config = dict(
    arch='convnext_v2',
    dataset='coloured fractals of 300 iterated function systems on busy backdrops',
    image_size=32,
    horizontal_flip=False,
    norm='layernorm',
    patch_size=[2, 2],
    kernel_size=7,
    init='torch_default',
    optimizer='muon',
    learning_rate=0.004,
    orthogonalizer='newton_schulz_5',
    cautious_weight_decay=True,
    max_steps=15200,
    epochs=20.0,
    weight_decay=0.07,
)
Rows from block 3 of a small image classifier, named by matrix and row number. Rows with one number belong to one neuron. Each number is 500 + 40 x the weight over its row's rms, rounded and kept within 0 to 999. All counts start at 0. Numbers have three digits each.
After each neuron's rows are labels from the 100 images, of 14848, where the neuron reaches its highest value: "responds to" is what is common among them; "lies over" is the class under the peak. Only what is clearly more common there than usual is listed. The data: coloured fractals of 300 iterated function systems on busy backdrops.
# fc1: MLP up (model.blocks.3.mlp.fc1.weight, 480x160), inputs 0-159
# fc2: MLP down (model.blocks.3.mlp.fc2.weight, 160x480, transposed), outputs 0-159

fc1.245:444529525475536520401559580456535461547481511584560530517505499440506538432489497497630517475539548532484577557498519476523479464490541506529485469539476522486459405468515535511533492497551462481514582511467410440452538557457490542483513507471579529579437556476494480505509520542407460526432548490434487480460509456526471504460493526473477476507469523439557436505493555507525495515524441498549470501439475441524497520510492504478451459516506490522562512508454472473484497537471447
fc2.245:566529521440541536459548524538526506484503499567549538582458480469467500465532543488513446484460464554430577506526509468537543536502574492504491540528430392515524506483539478529555424482477485545523499475582413505454501514525503503462476457450497471431501597565453556495520554552554504496456517519466488495555555565462502468474552509488580525442502507471514523543437526539524494524468506554495567524520474494482484496465537489533530492474595459476486473512542474429500474533594511
responds to: grey; white
lies over: fractal

fc1.79:504497553500508539506522553444483498418534494481496504536474483525452577508493525417443403516450494484536486511597534506491481460468482482656544451456477569463395470473587489474489498514502510572477536435489516569529478524491515466475553413465478561531438507469504473476529550529436561490462514461516483510506498519411493535504545486535505516560454496526542487497484472589454435467529497449476459534462485467463479480478460519517525517540527507530489493573527490542521488518504547
fc2.79:509492538532452481519478507537475516457529517548450456468465485509479454553549550485496497554541430492563526555497453535463470462516498481459488532482460514475531521572528515472511584538446445515392432462512464502563417485458488484523582501552517541558521487550554451526506475467501515590489516505477484541501532490492490492525500562474514517522542526484414539514515506576556532524473508424469453501513520517522528538536571479538572486600441494516505549514548542511505620437430491
responds to: white
lies over: fractal

fc1.231:500514544571527531521524512417459517517488491541466488543525507465500496473487537527521526495439521450481442527506499457461473452479496522431515578462445506535533458573516474481563478463557447490520506478533491513491506653510474560489544523478519506495536480400499460477465480528514504540547466511552500489531500407540470556496456575486474546450411527526467550484502510477465443601526475548554520547487450468485525507533477525544449445477450520494559540434466443493504509468408438
fc2.231:460552526438475487541552546482510508454541552532462402506492491480542554470571519415467521455471477499499460501468479565417557501530490504526473515591432551516512486447490412586482481471468482486487442521578403493523529516446507445556510462500549505472465522450460521520431547518478415483514447451487566533497471481470500498490400476489498502452548536498495494442489485477496510459515466519551477450535549508524534505516477496499526529411508490472537551489517502395563501504557492
responds to: black
lies over: fractal

fc1.232:542541453513521524516582469477546509471502510535526438475513517494499599548497512525524517537510460513530514504520396519436547484447504464478471431530484504466531483491471457457519454459458455504454473530508486471459477505405451507517462460460504470526514398454531510523529547549448555462489436508547513481588520481615484517488525604517442516500542503443433412476515501501504413502549519482506505563500497510444477501519528428526533504543544490581544528565524428510525546495529499
fc2.232:511464525529491546458471528491488496561537494546527524524515483500540489468510549416504506544418449487525478476455540519573457538607489514465554504514509493462451534511505486457481521512447561510551446444428519376368512491554456438513557490578510453507416496509440452585514485468510517503468507498556510557447458472508486464492441468438476454474499424502475485505545469528550437465469474477588431508517454507524515460538468522480446473507479508510519498512520518546528527489538480
responds to: yellow
lies over: fractal

fc1.281:477522570460494582466411572550511463550505488521466534457553504528469523409550428493438508506539535535505486541474464494484495534481520556513431500495528591524462530513439520547474444571516456549416522461464509592494503468479473468528563507472474468496511425451487456492546514499549536498501575575502511496529498529527495488562508442535500422478504469582443452532486516472458563531525520518497460499425516510488424538485439485531549455458520455475485488462475421484518524553471504
fc2.281:508538536503499474509459516494474502479511547535476481508482550406531508493582472504448452550553508497537550536553424524521418515516526469466482453518537462484501455490465509488498471528552569502549549481543508480449536451483520393464566494516498521425453489549458488522504473555529428472564443450484485540555564426514500513472472561548559444543436482524492577575582499509480510557555517504443484513542453498552448497513481529530470414519441473569440516477485482556515532527497468
responds to: yellow
lies over: fractal

fc1.361:502511542444520480566503504473512519469572456511446487474533524486468486460530504421515544583447496503566463483432468505541533429476511567500499461462458541511458498458488493518515496478509466520490474450524501547489545448475521553519486501544540567519510522444473465501472426482461566486516547530490543496566481570559499472519451560646496471437498434512500474453511509520405515474529478495471521526530466509478474405504571460579529477551505527606526540442448521447479492507477548
fc2.361:519477517552501461482499437485492507437528504484470458551500486497544452491553425456529517472501473484471522479559471517519469464563485495517487445514481487419514457482537503467521468448481475564439557481443439532532485572457459391467473521421548447461470514529495486514490461561570527491444485539489419472484465402496512457487495490522520557442568446493534440441479486503601447546436431500520520495517463509545487535463502539548531469492539507478549554483567497493414543508485426
responds to: black; grey
lies over: fractal

fc1.335:541519525527486537535513524513489523451446477494518537575469500478510552532482495419451538551502587548501462504419515475496418553626478444518574545508506567519453437466493532462447465443577474432572569528506533489484514475460491481455477485497486529446488484540506511542561510495557439513446448447428459521518507498457500512593442516521505577566467422595477494474495513447501528534526461491455518478493512513454502452541519543465467531536518523533518483524498453480500482509452473
fc2.335:522501466427515536501457495519478487529479514509423537480556535443511508435575518546516462506448503506490544500557448413466450488510537474457506451486529518489430487451513619491483515479519496453510511480426511419514533442465500515508522493478428455477499480386488429511482519442492407442515488521560500493570466542554422461551526477473460495556502480508516553582475480513544524484549560521523528453441436524522494573520509507515430487500486513520497494561501454494542546434432487
responds to: black
lies over: fractal

fc1.276:485555500552541498490495531445541526490472498539480523386499516537477507458498472498491510488490512512510452471497506473496504518530554459462526528517495485449559526442530512477521520463450545588495529477471488437569484465468522577462490441524440573461548433518379428472570495563568578561489489513560513480528532509530435486493470507492473516513510544412450526543376472482511493496517467483565516547394487443535450489527442554501500518548453515542508487513505509499462504477447541
fc2.276:490439566536510638528507461503409573489525440484444514571500510461481482476491475485472532445465506567493436566506532510500478538456470522517530521511541517520489531546500491441525526502631464470550446476551514494583530517535466434505489515542436435507431547480500514499499536504468470523515508509600530546501467425564570515452454530535444522514512499443497549502511472530458452501503425515538555484481555543521504532456480452506481440494473413466482499491466522511529532499496467
responds to: black; white
lies over: fractal

fc1.378:536555481512530476412498478473511550515598582426458478432500588461496534550405472510451468540531436507547448550511563481469471484554487514473531499491581514513507483473487462530503470519537458462526512541541445454451463543407489481457545513549534507436548493558472474478522503505483481512498411482515518462494527503533539514557524580496514523516442516489483540514524601469460473496462515465448484559492485466445481446536518487418582478553465486515504519504527461408523524511461492
fc2.378:549571522448551460546548543498480455478535522506550453504503468536495501494453495458400510533410481517515523392494534545451496520506467584435477491521563483440500477438451477507503521453558489557489503505514560465511525530465494448573442470435506451507545542473497451489514493461554544421456480515479444486535542461522506448567440491542529441458526445541489476449549503438548479494493445485508492473582543477488488516429578531493479418443564536497559501501513515478476499514484478
responds to: black
lies over: fractal

fc1.440:492524542501448498460494570529589509480585497512449529470486594542512519518454484504488471481532504546541538514569523500465497490473550506519521445492465483510459386481537454472498496520484429522539447508463493483482441461550548417563465476534459456487504455497439489527437511486532482469459549530525463496489485608514547558606508445500515551509584457435447454502526478537454516429516538543525531482511478500477499483503500531472517522447516582559416465531515520424452488493498555
fc2.440:468489465519520517512484443472513467413538519489540502522541502517533511530508504437512575517496525530557473493510449489480560524487598545539480500499508471471548431488515462450457503453524540537553551561444524567446480595515395476543512543573444518550486463600478512470576511454545514503464548497444506559486552420418462494438492509553523514511540497554509473456515531442506478457480575507502552539587533547505497419507536529512436503530483513559544495515503506499480501516520542
responds to: grey
lies over: fractal

fc1.453:644519463458467468497559515582543532425518461482527529493469527502549496576505518498549474517507483499527530565498434508522461591504461499509523480536520458504570421456507538514474435552527489511459563435523523463512567514441445503608425463456559484502520513457476498463511495501464546438525532488496508564550465534477485424479553495507551428446524474520441595566477520473540493434509509501444504495510506470460444498527515473509535452534481492495456538511505516465481536505447497
fc2.453:501474474514473542490462520527554478448477521561527465554519477481523471550449589453429443516551448480533415458630522433472495507528551522471524522459536445475447416484559487453521554476524575466504516526522526477561445533481485494471430523530441548486457493490495490490505546497504460404426541510517521559554393526489465447539466566512517489500501553549565500500526497532521525518446491508487532528507463432479471555509508531485482497482532499524559569562534482567529524506488490
responds to: yellow
lies over: fractal

fc1.333:521447505582559507557473479427512582519472531498492555486530521544431497478541437434521487510457483465473524492449575485543478519469510454496491505498524584573418454457496531554554495491480488506476450490481546509503521481461439436503517438469487455461422559474444424517581606485472494506463509552506515539462460533533496500524546518485489457538502477429588515540512480467450570467480451540441493573521451572496534550482516492537543483520471466444449485537516461486511482478551512
fc2.333:533521522522435571496462497492489446467491537531490501477540480441492474537513501479461520535480457569476558456538480435453479493495489504452543481520499553565574479577531490447556408406495481543478505479545429484444479498486552508531481578545427461517528475501538531468448573552475502465450501552415568452505469515491481537461500520474438479532494460467468560515548461533524538452493540537486457505499431466489469558546457500611441507533435492562511505490508536526518499569436513
responds to: yellow; sparse
lies over: fractal

fc1.14:488546491593502539526544483523516548474500500475498455397488471580461516472478588482503466471498448520443516543625485503471440547527489559481543569530498375531501463504576481507483507464475414438507518494497498482504524478510526536502472460491456471504410454549516521515497600516491413525516501526536507475532508502498491476562494505496534527525452478463488450497498558410499521431514432580573456488540552476458527585465498515482487452463521481502510478510559500505472477491505534
fc2.14:480478458507471461508544469420443554452424507487501513488564501526377469516460480418524530487555493588518522525479502484569574458548537497490437503500500518428422457499508393493465528546462491538476505442551528493550501447427483502502523499587507502478502526529425480457547529504550439537452518456443530499517517485484494472430522495411504505553527523429502532447514533456524490509550528496494547530474496495507490528567455541487457502491605526460506515531489468486512448456441502
responds to: grey
lies over: fractal

fc1.167:566522498443566497504508549474461487481489506489487452520445480388454433495515553505490477542489513548441503564467501476510515460532451537460476542489517358504479444423498493450530504542502499495490505509472598482517569508573412500452517516548515464500487456449500480409456502431454534501474451525461536558514489536528475559451455566491507469483494561459516496561510537475554492484531488608463605479485504487543541564504475526492497500502513465536471496487495549578491488484469488
fc2.167:537483511477505473589528501507436525471492532581532399524472492510540538423529498490520524546540454469511488560554452504515537563500474511555466506487458558523469509536562496513468556509478491545463498512425459448524503524446477540490516492512480503504568469445395450577471499460469465569499492512522510515471545581474419446491435465516457537437447480476495497506519493539537508526507562430506441567547511533483506511523539530364492479569479473422504520502536480501515570539470500
responds to: yellow
lies over: fractal

fc1.73:435469522493494538444502511473514510522518509531469489490536528490557482485504468437498510467539500509485426539556461503520512501406556524487416475448483508516541533507553505405491493509534531555506579524469460489464576485423525465549547509471413534520473566483542497563502550531488490576510503516528491397480547491603425575563453501494504499446500469461492437448534516468457509450532514555448513423468505491534537500487480508552566489489519560507514468476485495396555523471476555
fc2.73:549496505451507506473499479531476509493516516518529504482607495423494518467503461473444525455435476451509564528538475467543555443500510537490534458390534493479542468431510525456503527502517471576427534559520538513504542566551444507432572491525467434540478456474508486520470454463499553532515545465497440498460513504548536570442465512496508519491511534510460457499508526584483465613492519499522483571452480538502524482539456544459451445514581442487503521613501514435441495484514470
responds to: grey
lies over: fractal

fc1.251:467497468440432452453490553473535518502498555495553495548499579495548490557503565522515526615556428478464484503475512493533482491546528464514514506531441468603445468465480492449529482524469522513398463476528537524481496543505542476517488543502413548497499464422506475541542528615434465542508516527474541477501420527497535451556557542500462478475502493449541503466511480557555421510453485505443477525450527506524516514496474520482507445493503526503494425608457472489479533567476491
fc2.251:512561493498515513441497585489483414519476621510530518503502507519504528502471473513583541542509463460464471447501484506475521437495461518483482458619430550478593508480411478446523452504567505497541509489482482492505512520494529500462516489516499552515485516452507533530518422518442559481468515471478504419459409524564488470491572543528479501528463503480466490500423488482446529491450507485492482532495502508536499493480587505541542454520426512460476506601477473521481413528412428
responds to: yellow
lies over: fractal